A small multi-label audio tagger, trained from scratch: layers 12, width 384.
Rows from block 6 of a small multi-label audio tagger, named by matrix and row number. Rows with one number belong to one neuron. Each number is 500 + 40 x the weight over its row's rms, rounded and kept within 0 to 999. All counts start at 0. Numbers have three digits each. After the name is the row's rms in percent of the matrix's.
After each neuron's rows are labels from the 100 clips, of 14976, where the neuron reaches its highest value: "top examples" is what is common among them; "lies over" is the class under the peak. Only what is clearly more common there than usual is listed. The data: babble in 24 made-up languages, each with its own sounds, syllables and stress or tones, from a formant synthesiser.
# fc1: MLP up (model.blocks.6.mlp.fc1.weight, 1536x384), inputs 330-383
# fc2: MLP down (model.blocks.6.mlp.fc2.weight, 384x1536, transposed), outputs 330-383

fc1.96 084:465436501501442602485492509530557481549399470470504501506524500493517522524448489499453443498462475472534497529550481479499484486536500519522470561505493507546525
fc2.96 085:484570558509478515489507500540485512419512446501534474512500547531506466470492477449539444541494450482465439469511467429534451502498492520461549493568435503490557
top examples: /ʊ/; voice: deep voice; /ɛ̃/; white noise
lies over: /ʊ/

fc1.139 126:538460512483408471446553524530511449411500489479429462476531429539507420480527567456526546497550527513481469495473470514531465463490585500479493482525516494529488
fc2.139 134:595468445560463461543486526578552499500553463481463483505435526504534440572495522459491422499526507480503478449511528454526476487499502469592542473491497537543489
top examples: /ɔɪ/
lies over: /ɔɪ/

fc1.726 119:494430501465447481503594504506555477505547506417530456508516522484523476468485501556554530459412484443504448452503553446506464421508454492458528508504490491529485
fc2.726 113:479523433500500513511485439468500549546509510500491477509507471463459481520549542471476468545525530484535467542577534477488459518503524467485468539451472499501514
top examples: /ɹ/; voice: deep voice; /ɛ̃/
lies over: /ɹ/

fc1.463 086:557443459464485481546530512543539498472501526555551485540559485432517490531485432542585460482441476401561444508569484453496594500529510555454497517515474561527510
fc2.463 084:520432468481419463409489466467499466485491477557371461457508464492471553477393505451501453550519509509514441501443546437625443471473454489526523488506441487496491
top examples: /ʃ/; /aɪ/; /ʊ/; /m/
lies over: /ʃ/

fc1.716 107:454470493429423473488480491471544502507427476471435502486528491569486528523458469521446507496480533547530473487484507517528476508470491480492538516471431489552535
fc2.716 105:479526455536507568458558468554445532526464443553441419568507557455645504554488502551525489456490528488555531523451520492544468465489424525541471477480497535485493
top examples: /ɛ/; voice: child-like voice; /ɔ̃/; /ɑ/
lies over: /ɛ/

fc1.627 092:530456522495500506531477473494516445423533577539507511523593518503480562519503505494442462462555431536574507558463448520482563499484575434438527507513519492513477
fc2.627 089:431482545512496541520531475476462580537459498562566482417498490573486534474558544554512495442527549569562494476435471470503477560525571510500562511415553564537468
top examples: /z/
lies over: /z/

fc1.59 113:513427551522497478547550550498484386489531494465453491497506527492529527611484546478512487527478525537445469517470517474511562459480498491589544526534498454489559
fc2.59 108:467444511482545557503502513475515437436559505449433503520487543497451516531472492452459480502525490505481596546479541449509548549520573508430514472513485454415483
top examples: /ɔ̃/; /o/
lies over: /ɔ̃/

fc1.322 088:507535521431562484542456495551462509488495529485487414495440517489403518424447449452509449542493437531445488515448521477508511522496529514507573524513471453463480
fc2.322 085:534551497467533491499518545484509505459516487423566523615500489547533539431527490494460491537518489465493553502400451514487481480565480501397531510533395526503441
top examples: thin (high-pass); /y/
lies over: silence

fc1.741 093:533509478500477533523533451512417512535474500499486510540502497482508437477438570545530508443501441547437415568461571547552461547470510582502534468534530449480571
fc2.741 089:481495413478515542476507574487545526514511552445484493472492457531480475517490518497487455518483487553507545484537478425464500408468440483524499539550450495479488
top examples: /ʃ/; muffled (low-pass); /h/
lies over: /ʃ/

fc1.566 081:518437450508526447456451530462484510549498550458498496433471474567509459535496491412492543535500609489443447518558546460468482482426513563453546517528477484438512
fc2.566 079:518499475524464536501537565531361468452467417481542472499498468440475557515548518521532520528508538551520455486452418563533519515469490461453429513375528432544507
top examples: /l/; voice: child-like voice
lies over: /l/

fc1.86 103:504513516495462459514568489520488512534556475482527551531518490553534576576441521573504512492440528382511417542466460464481508475549539483465507431557470503568537
fc2.86 113:566452496423531549472523526478502475498499474493563494483453456461493490529481504510514459535498508499578479478532498458502515512438490473495537523538483480511478
top examples: /z/; /ɛ̃/
lies over: /ɛ̃/

fc1.299 093:455525467478433506493483480528503537502531537543469506469497499509550473489440548595564548576600475506524489515511452493431551479544426444520501557481523450599529
fc2.299 093:612511493522424536440536543527453498495483429507444509457487509564429500487451504494510488508536483566529479438545594523469556450522492560490504503467506529537529
top examples: /k˭/; /y/
lies over: /k˭/

fc1.174 104:524550546532539539527536499461450580577464489552468420491492453440535430461505475487454546446458512501383440442472515562432505449463549508499546497452551555509515
fc2.174 097:500508471536498482457501483498537486466493595474502475515495487499572538545455472518506567472430520500470494533521504521486408522483542557548527449546484487474505
top examples: /ɑ̃/; /ts/; /aʊ/; /ŋ/
lies over: /ɑ̃/

fc1.497 089:495427466557511557538553538564521446518507490463515483522506462499521508399499470473559516492446483457532497534519476541562492468561510488473530536520497525516480
fc2.497 097:485537522506532475520473562537478563522502499488437434515596448480500551534556452501497510459481490494421503484462485461551408509511590517466494525496476512461446
top examples: /ʊ/
lies over: /ʊ/; /u/

fc1.248 109:435478493553510463467526538546514483530485475465500542479523483432459486481551454418508435553500481570459513487514524491510512540468488516539458538451551533469560
fc2.248 105:553498533515441428501508488516493425529568470479473473524483504504552566548488494472438545515504480499495517482549488492501479578522452455460501476463531572509472
top examples: /l/; voice: child-like voice
lies over: /l/

fc1.78 090:463478492581500511526523470420536469487474545409444451536468505460514464459496552526453413510487400557536450469487507443495591435509558489506488502561536515451474
fc2.78 087:466476553424534520536453526517436465437497553513541460453497567488502507487539508445518534524479428529532468404529482534482599500506496483468533466518443493482463
top examples: pink noise
lies over: silence

fc1.362 084:398473453508521505521548519436502459487464452474513500460539460545492497496489462530454421517589446539534508443583546487463517462537458506602505425576510491546516
fc2.362 078:472502478460546500468457461481482551472498435504496501538531604447527573459553516482431506519491578480457445557498510494519440547484467538491573483540497555524528
top examples: /ʊ/
lies over: /ʊ/

fc1.303 095:533486500483554539527517456520471554449458471429430502534446520526476499511492573502490550458468468497506557524469499501464472509510404593534475440536573438500525
fc2.303 085:505485550543451459516507489493465479538543564447492483461506538502481524487509522444451499489578495525563455483501525577511550487486533521573465490495484525581480
top examples: /ɹ/; voice: child-like voice; /s/; /aɪ/
lies over: /ɹ/; /ɝ/

fc1.752 108:459472476506450512526499445497542470478465484494491549451474468527448432493466543503493466519544498486533524610508470518500434501505513495490502495519471529514517
fc2.752 109:502547500562498534511444508527457545555537482489577517550515452529472490463431493524549506500516498455488506579515439448492487437483531521543447469486490501519532
top examples: /ʒ/; prosody: stress on last syllables; /ɛ̃/; /k˭/
lies over: /ʒ/

fc1.470 098:469485531513496464505491473444509452472483551423447556543496551499505487470522527522562551531514491540594467475457502455531480452487482512519476559537540594514453
fc2.470 105:559461492542483550557467538500488431434517550539525573458482588489464578526485471496548479444566561521482457454436434523499524567493500456494436426468535561441524
top examples: pink noise; muffled (low-pass)
lies over: silence

fc1.727 116:478512495507472587526468479473446574512524470564525525575559478501490512489487512512493505521485489496524497488472465504417506569499559552467545489506587493495485
fc2.727 113:499468574436508496530512487466461461441517567500489503495587524504532475463517553457462515589481379462492560519528588506454489522547446558522450453508511473543485
top examples: /ɔ̃/
lies over: /ɔ̃/

fc1.702 099:507564524462549518577494548521461488545413471491506464538511483504462523548446499592469391424503444586525523447421512538448515543498465496487514418527450586490526
fc2.702 089:550531543517520507440507499473521532532507508496484502453464463499485490577487496529529407546506494429514496474535477506552440421513559500478467501572495528500414
top examples: /z/; /h/; /ð/
lies over: /z/

fc1.699 108:484510452450502537479469460409520488542485493494479510514535445484491525514540565471507517503535462498446512537461439490521503511467507471442460491589557401479555
fc2.699 113:564498504562478472475517554486465495556478560438514396474514433623507460531552494482517485520481470479507539511500558531488513479502450536551448515529515471460521
top examples: /ʒ/; /dʒ/; pink noise
lies over: /ʒ/; /dʒ/

fc1.439 111:458577537493535486491510508480446528480525563521509488520538500467545545581504492465517472519479531468500563465473449470492516503473428463555566525473510522508475
fc2.439 099:561436493506482551554478593489483550561552525475462495604579469536492526559504471512488548456519490440498527461542543556466513447499480493466498447563511514557459
top examples: /ʒ/; /k/; /ɪ/; /e/
lies over: /ʒ/

fc1.537 105:496481439580503511430492461449550421539501453589514470546472419529519533510441465484543480522429523555457505464503474470487476432524490481448506537550493552474476
fc2.537 101:488591495548512466504476468460513469484507512488468484524529452468483489506538464539480437494488497551542448514473439474535487480431460518543529517507489473532494
top examples: /k/; prosody: stress on last syllables; /x/
lies over: /k/

fc1.722 107:485576442508395515473484479525516498485457476445527452468507477481472419551534507580523482526490524483454509467557480492476535481450510521420453527499523517520435
fc2.722 109:428480516513442461413536568441484452460565525509486507529555488600536517465474482570456489491572508425467513523482535473501570512530509512546471468490461477518537
top examples: /ɑ̃/; /aʊ/; /p/; /ts/
lies over: /ɑ̃/

fc1.341 105:487499465487542499515453485567546478546470482469512509580545502432512464504521546502495440563500437479511500448494561493533477496547499459589478523554577468503480
fc2.341 111:489518594485571525481449499454584556512545468523508483455529517542553494482566555523470486531472512572501550541500545438443524511462523499460529566525479500558502
top examples: /ɹ/
lies over: /ɹ/

fc1.532 125:476540459542473582424518495531439476505518456431472486528500466558489550465557560431561536523426491428499592536499430424514464562552528467495539494478507532522494
fc2.532 127:485465417502544445510428497518455485433517541489524545486485520527477562502528468498451460450510524487558510495430551558569501421448520573456467456537471460495476
top examples: /ʊ/
lies over: /ʊ/

fc1.332 066:517478458517458584490496506604557442446488514432510514505557549537550460484490487499499475457518478506516484551532466559497568517507478510420484537505493515540571
fc2.332 063:457535520517506469566502386521463586511505468496511492551510504460437552496511517511559528491547523541454508510455592464481553465445543507463511496462534488484500
top examples: /ɑ̃/; /ŋ/
lies over: /ɑ̃/

fc1.509 098:474451473479446488497518485534469530486490399466497495497474448491554464422471492529489442550506493519564422482547469513542476493538523519477510538565477435490464
fc2.509 097:552496502471499447522514547525447478533507542460474553450485542496559555578453530483520465543542465472526509518492544548445484531531567452474518496448481476586436
top examples: pink noise
lies over: silence

fc1.492 103:536518518515507438518504494518488473522465519497442433499510458424510521459500592502512511434570446519457457513458472473480505514484529485517524526565535471551481
fc2.492 103:499495496554516468528470432517512469459544434471519483504536510528493418505486541518544535554498518481565502489530416452449447468444495550548471532544454549515448
top examples: /ɛ/; /ɔɪ/
lies over: /ɛ/

fc1.440 076:499491508574521492510375439564531471544504490472447490489498458463510508501515468503538458469485515538542504553483493482575512419530494528490465505562545535453483
fc2.440 076:451525521451495479422555458463471507469476525520550515561502509473467452502460503513441494509588440506445463469466545517553490461496541463542522497528516482509529
top examples: /ɔ̃/; /ɛ/; prosody: stress on first syllables; voice: deep voice
lies over: /ɔ̃/

fc1.251 096:533503469504459437477523495519419596463506534558543565489442370495420504451501560505524471502537501581481495529461505464426466469495540451529489471461452513448481
fc2.251 095:502512508531494467441461493448517517532507474586482492404582505460524416541509514500576522558417528477514556474537517527524492477517491528533490484573512499469471
top examples: /ɔɪ/; /ʌ/; /ç/; /ɣ/
lies over: /ɔɪ/

fc1.132 086:503438437513434495511456519602492524533441422491527455538456577417526503506445509487492471455490457519532540507520574498532506533525464511468532533494462514519477
fc2.132 086:538570553576525560555467520454590464471550506573504545414551528513472492481497459500489529482442511462546442490468487443450504498487487524510432420555471487449494
top examples: /k˭/; prosody: stress on last syllables; /u/; /oʊ/
lies over: /u/

fc1.580 109:508478472541487537443549507499515469475477567530541401427489564541558560553468490468489503505555455463527515527454471480492487489472532550522497494508459420544500
fc2.580 108:517568475490470524454463528563509501498522532534497574421482512507494480463498503502539516468529478518469565419531532439440524519506490556496536514466450455619489
top examples: /k˭/; /p˭/; muffled (low-pass)
lies over: /p˭/; /k˭/

fc1.465 109:425474587527474476486514619543521474538531480451531526535509520530505444513465553552548559568518510547553477504480498467383479549490481508523504504514561466511549
fc2.465 106:552492566519534504461598447492455510548475483457590452469534498522519520527485568548499504500515542440532508547520499520495503426502481490554440454475510511409570
top examples: /l/; /d/
lies over: /l/

fc1.309 105:471579509525466463460445541462526397531465510383444478538423553515470474521525455529550529540500482514512527556537478492392525535547524404480472478616488493547478
fc2.309 107:496517503495475526443461507559469487511506448583504508434543540482552459467460609462427472491475504452477527508517381558540505444433573530569530547529484487482508
top examples: /z/; /ð/; muffled (low-pass)
lies over: /z/; /ð/

fc1.69 086:493493578587510494566492449441439511452455472481559571483470534556497488457550516555515501442488471539506508512527520437516531538475481519536474514562515425489505
fc2.69 085:592518534446434510433531514509526482484555431504434421576581482548498510466471546497424515432521467463392412550530510481444522493472533451506514558513434515480475
top examples: /ɔ̃/; voice: deep voice; /ɛ/
lies over: /ɔ̃/

fc1.456 101:481547544445480478538633416557536510481508451535413473452533485444462528473572447552462439436470497523535444502525459495449526521515448477453463548524524569546432
fc2.456 108:486476445461504495528417440515537514496493625489487503532516518490478550511459510443487483476525484492478576556509522497467510523511485521489482520545568441511594
top examples: /ɑ̃/
lies over: /ɑ̃/

fc1.278 095:491494501485520463505505504533527390452498488521587517568536540467554468604495465500431581447471539552543489544520575594448470444501459509490466455464566510492516
fc2.278 089:464466510548425420477497478507519460449509487491445482584557516427535534484548456497511530488453564519527551475414481496580552490468513462563446470527495521499440
top examples: /y/; /v/; /j/; /ɔɪ/
lies over: /y/; /j/

fc1.508 102:462484469541473407534446554482462492528502444495544444596534545522509514504429390558506472489439476507523426495399543456497530498510479471502414477497477556525539
fc2.508 100:563473452472498416471513479535574511532527544551450510547484542465484497506491526411468478499512476541528480479442454531488518442487501515557543550486557514523481
top examples: /ʃ/; /ʊ/; /aɪ/
lies over: /ʃ/

fc1.314 089:486436521472504537416493546519566458558466524475574553480469555457448507485548518567500529498471457444477476455490448520482468507531502526534480495562512462463567
fc2.314 082:468571483514538528501440442509478529494549512492538498516486526499541532477423433473491470516488521526541464492544523501497512535454482446539536501503463460482512
top examples: /ʊ/; reverberation
lies over: /ʊ/

fc1.140 083:544521490428430470413547448508553472527583467544504511509446502546641517459475507466428478511442497577509460501522547452485493577484557465494462523534473551521506
fc2.140 081:449515472469487502526555462539542541447514435497480498498492500486491543579540507504539545509495445468570554476521469497433544499539448489503506440478556474506477
top examples: /tʃ/; /ɝ/; /ʃ/; /aɪ/
lies over: /ɝ/

fc1.229 103:549438518498481499439418486490445478439525567476538474506534461550536510455465524478509504539536408509569438525504572437503537489533452470457459485490470462521519
fc2.229 100:512509452458492543540448524475550498500476445467446477557480508484539508506562490508545384520544497488465513528441531507457526576503454529520471520526497461485560
top examples: /l/; /ɑ/; /o/
lies over: /l/; /ɑ/

fc1.618 088:458468465504513531477475547435427555526465471507444546538428500424504500532498502432525497524470493522506523512496449554442481489472497542587430443495495483474502
fc2.618 083:491572458501550488440469449533547497460520537511530569425494539502531534477495500521519487538409470466429462542446542542470524473524512487538499530490515476497436
top examples: /ʒ/
lies over: /ʒ/

fc1.136 092:470494457554449505451475477471460522472449576498577454435505533508510495529476515555518448594449508457441524535501535520549517459504450536492525533502450521488456
fc2.136 088:471541428514530524477521525457454575435547562465461483514484553565494531451503506455508494463523521450473510470521497517497521576446533462490458482495476502480504
top examples: muffled (low-pass); white noise
lies over: silence

fc1.545 065:435494503513548506474511501524550491566608489452458444503481505478472498533482568483502458549529489563459501476547594437550489494400537519493498495467485517510478
fc2.545 063:431469541457461462498514452510569500501444511491505576454533446483540507434570484561465501533448489670507521553466400550493495522524420458531505567467557530502525
top examples: /ɑ̃/; /p˭/; /ʌ/; /q/
lies over: /ɑ̃/

fc1.51 108:478514488485473446552482488503504492556482557484553524475568518445436472561512524442468454517510546493520518518510458556470518426439476588577498456484529497467507
fc2.51 110:537401576536508515496478482565519499476511482443448491521541551497530521494447538507475432486518531507508549511484424468505473523524545493515530466482440500525489
top examples: /ɔ̃/; /ɣ/; /o/
lies over: /ɔ̃/; /o/

fc1.629 085:536514497496539483443444534493546469498496492452523478500544540461477502566488582566461456567538451546623542570443535476484488453512509515439418493515448526509532
fc2.629 081:519476508506446520565503491533501494437493513502495488514554493500517441489528489449563519499555496509490525463465529469490427427514509463532531539428576483562459
top examples: /ɛ/
lies over: /ɛ/

fc1.760 057:542493589527442473462470510477477481530537464451495418546558492533550470498562501432514496491516466500549515583477489466517550516532480497480515457475607512409590
fc2.760 054:498487537481524421484564454495515467467572513558523513459510492473502505614524466467458468485477467502534490470508485509458523520411510525512503547442497510544458
top examples: /ɔ̃/; /r/
lies over: /ɔ̃/

fc1.152 111:524403459538495473527552536560456517523524433402420520525533476477519523515496569553505470482535532471489497493502438547504478525532540503541560495543512431524550
fc2.152 105:512485517481478525468490428560509515505478498491499463531524512508435481453526459469528537458485478500491559481528499480420455477449569536503464468505476481581481
top examples: /l/
lies over: /l/

fc1.744 069:484520498546530545510502504512496502489527470510454488441496495521496531398429608464535472494500521462447481470580538417425461511470509434473551557489523524531496
fc2.744 064:474458488481440493501448418468477504522473546497543493517552511512532468486519439488444403486499528544489472606509523434506488536520512493506518485541525470533500
top examples: /ʊ/; /ʒ/; white noise
lies over: /ʊ/

fc1.408 116:500580459433508465530509512454523502489448521473420496542485514451530564435521516480454525543412490557568503470467479492495482494541506545554555521414435514470458
fc2.408 116:587442532414490474521472621491525460541527539492483473437504462532504499593510558508480440569500493508505526447509456546484494495562476494484488487487437541482413
top examples: thin (high-pass); /ts/; /θ/
lies over: /ts/; /θ/

fc1.17 076:490480510452423513524520444529571505508510485497517505459525485492535493492516522550469467469500489500462518534472469487496603463487409502489493551509475492438545
fc2.17 068:533497495546453476543474523502453534487541522504490493436569546498462529555471571513563492519376510483472561499443521511442368504570511497503444483495477432441432
top examples: /ɔɪ/; /ç/; voice: deep voice; /y/
lies over: /ɔɪ/

fc1.553 132:490514453485443563507405468575454444596513496505544538450482480461499462451516560516514505515502566484476466485492478478438552523529505513490452558519494424559512
fc2.553 120:517466545543444553480474489492443516527494465558521517507514512473506464499529491535431497523525505518491488426456543562501491498474467501458415509457416428502553
top examples: /l/
lies over: /l/

fc1.201 080:471430422541481463528472528541495424546469442498480465525482491496494466533490521462490457506471454488526472499553482435559495471544482525514489566478520479476495
fc2.201 085:550476514473452522492499452449518472514475480473529565465486524507454469542489549450495435518439492529442525476616516529516530552519451493478491485596605525434488
top examples: /k/
lies over: /k/

fc1.277 123:549509514501554456468490453560441477441470527490531454500522458489511504454410550552498468433509565478483472558507485533463437499521452479515527569486542415519448
fc2.277 123:509491437448487510607451482419450529528556465541485462490472436467529458464518458532459546491495575507537526468560491550534538502489482462517600502544444558465569
top examples: /ɔɪ/; /ç/; /y/; /ɑ/
lies over: /ɔɪ/

fc1.26 117:527520525429487562488479446446532497452492484557494528519508540535441491567560514426520513459500549493568459460461545505456421462577498501501555533503505469461489
fc2.26 108:513482443498505529518502414436554492547530509509493501486490560460505546587464558540576526510453537495460460506467478487512580512515535493505498519501525538447532
top examples: /aʊ/; /h/
lies over: /aʊ/

fc1.599 111:470477490495464574466488512553452511499541450496557529489476544535495467468469492555476502486521504506518549538479475496519442495457489428511500448497532437476526
fc2.599 108:515464497487527550486490457478579530529482562466480515531546508582529463504541507507495444557515459511510539521434500504484562500477527459507505495492469512537460
top examples: /y/; reverberation; /ç/; /ɔɪ/
lies over: /y/

fc1.305 109:472476536504488480592457496465483458516409528494526512558504496481473528517508495531564546546479479530561518510512474508523539460519501490490499494548525576565522
fc2.305 108:491455468573569504533537486503518506451485591467535494456501537478516465511502477537468481471492508469391457452471475524560521583490550558432501522566553561516505
top examples: muffled (low-pass); white noise
lies over: silence

fc1.687 106:498521445513453491519429489524495498486433428477514533540423438446512477535506512564448518488519481468576484529489441555489522551493461479543473554511517513529514
fc2.687 114:445516480597540518426492519475557548517486534464473400483522460558468508516463607548519532548517533516557482542460531485462424523488524412504502538511486528461524
top examples: /ʃ/; muffled (low-pass)
lies over: /ʃ/

fc1.748 101:586500462454558469505486525598441484480502460494526518472484486532513537499465462572470501452438506478461517475457606480479502499528518412450530494504550517478546
fc2.748 094:513440507421565514509494515451564548498416483441441570470452522466525524523512487543454520537448496502575516527524446500507528503499536489461473424459464456518521
top examples: /tʃ/
lies over: /u/; /tʃ/

fc1.636 112:446504498459513565446458520477559532515529519496496521495501487417566512461507516529494503591597540523529513552528489552517483426490403495503492478537552495482521
fc2.636 121:447495485473531515471494431456449490558447525502535463456517568506499497504481485487549550544485508492496467483433508585515472491419462489564484457545465457538412
top examples: /ɔɪ/; /ʌ/; /ɣ/; /ɔ/
lies over: /ɔɪ/; /ɔ/

fc1.228 119:493482448479537540440574463552489501518514582510474493442508455509546514484518547496496521497545502458555496446473468507534534515451448503477559426486463567449509
fc2.228 106:500530505469537447461466448487438457417519350469473487482496583545504431446546485505513537505563539536408532481482495512538500527522574447572519481469485545513524
top examples: /l/; voice: deep voice; /θ/
lies over: /l/

fc1.77 089:450541554565484497557539465531534437475459512499497505456467460564441462517531468559469461533494533481470513557620500468419508482506547510425510514529519439552484
fc2.77 082:545474506512473537500495538509469461534498560490473491516496476442459498595470578482471547461494470458521467515488407487504473497396475448524500496497484500504482
top examples: /ɑ̃/; white noise
lies over: /ɑ̃/

fc1.444 117:501565473545420493490486498530604461423458500452545474546462469519502535470459564472486455578494483539550458442372462488518451504551467407508545466473497574500472
fc2.444 128:501528480504496470513491564511484452457468416450484506469418498520472514498469479541528495553498480506457426443445480464434532509519461539528504525512521552471489
top examples: /ʊ/; /θ/
lies over: /ʊ/

fc1.751 096:462533481458482476496499476502476543433481560530537544477441439638539514522569490479460481456500473533485514560522509570495482565471391445440507541503480484499571
fc2.751 089:570417511595462506539546554526550521609481471490457565537410568550551490486487507556526525518472529496526475413500473556491482523496466510509505524427504562489445
top examples: /ɔɪ/; /ç/; /y/; /i/
lies over: /ɔɪ/

fc1.586 072:467450476515465454445538534478537476540496486531440450502505406549528462498519530470452503470554539426496544520499468505505428409539457381477428401492444397509556
fc2.586 073:437475523458598532524489532435545516470552485487565449538506476462474534437464461568500422497446478511529453471533524561509433464438532476482523457612455532524417
top examples: /k/; /a/
lies over: /k/

fc1.754 087:509603550546525484478480462487489602511451498478568574483470487469590421521521393473440533537487435565529481466457504479499513518493443505533486573494495445575524
fc2.754 087:465535494528508499525582541520462492505548548472493602511550472494501493502491568439540502476517433530489480476485532515525595476490471562481495525545534543536423
top examples: /ʒ/; prosody: no stress; /ɪ/; /e/
lies over: /ʒ/

fc1.253 099:481475491451490530492504542550500504562568486506407459584561509472510527495502539510474453543500577554434483507512575506473488467502452527544463511553496474521555
fc2.253 112:541484486576470501451485543518482544526544432469479533523463535505439495532504527442468411505512462495508506497473492455469465433498457476507467398551436504539528
top examples: /aʊ/; /h/; /q/
lies over: /h/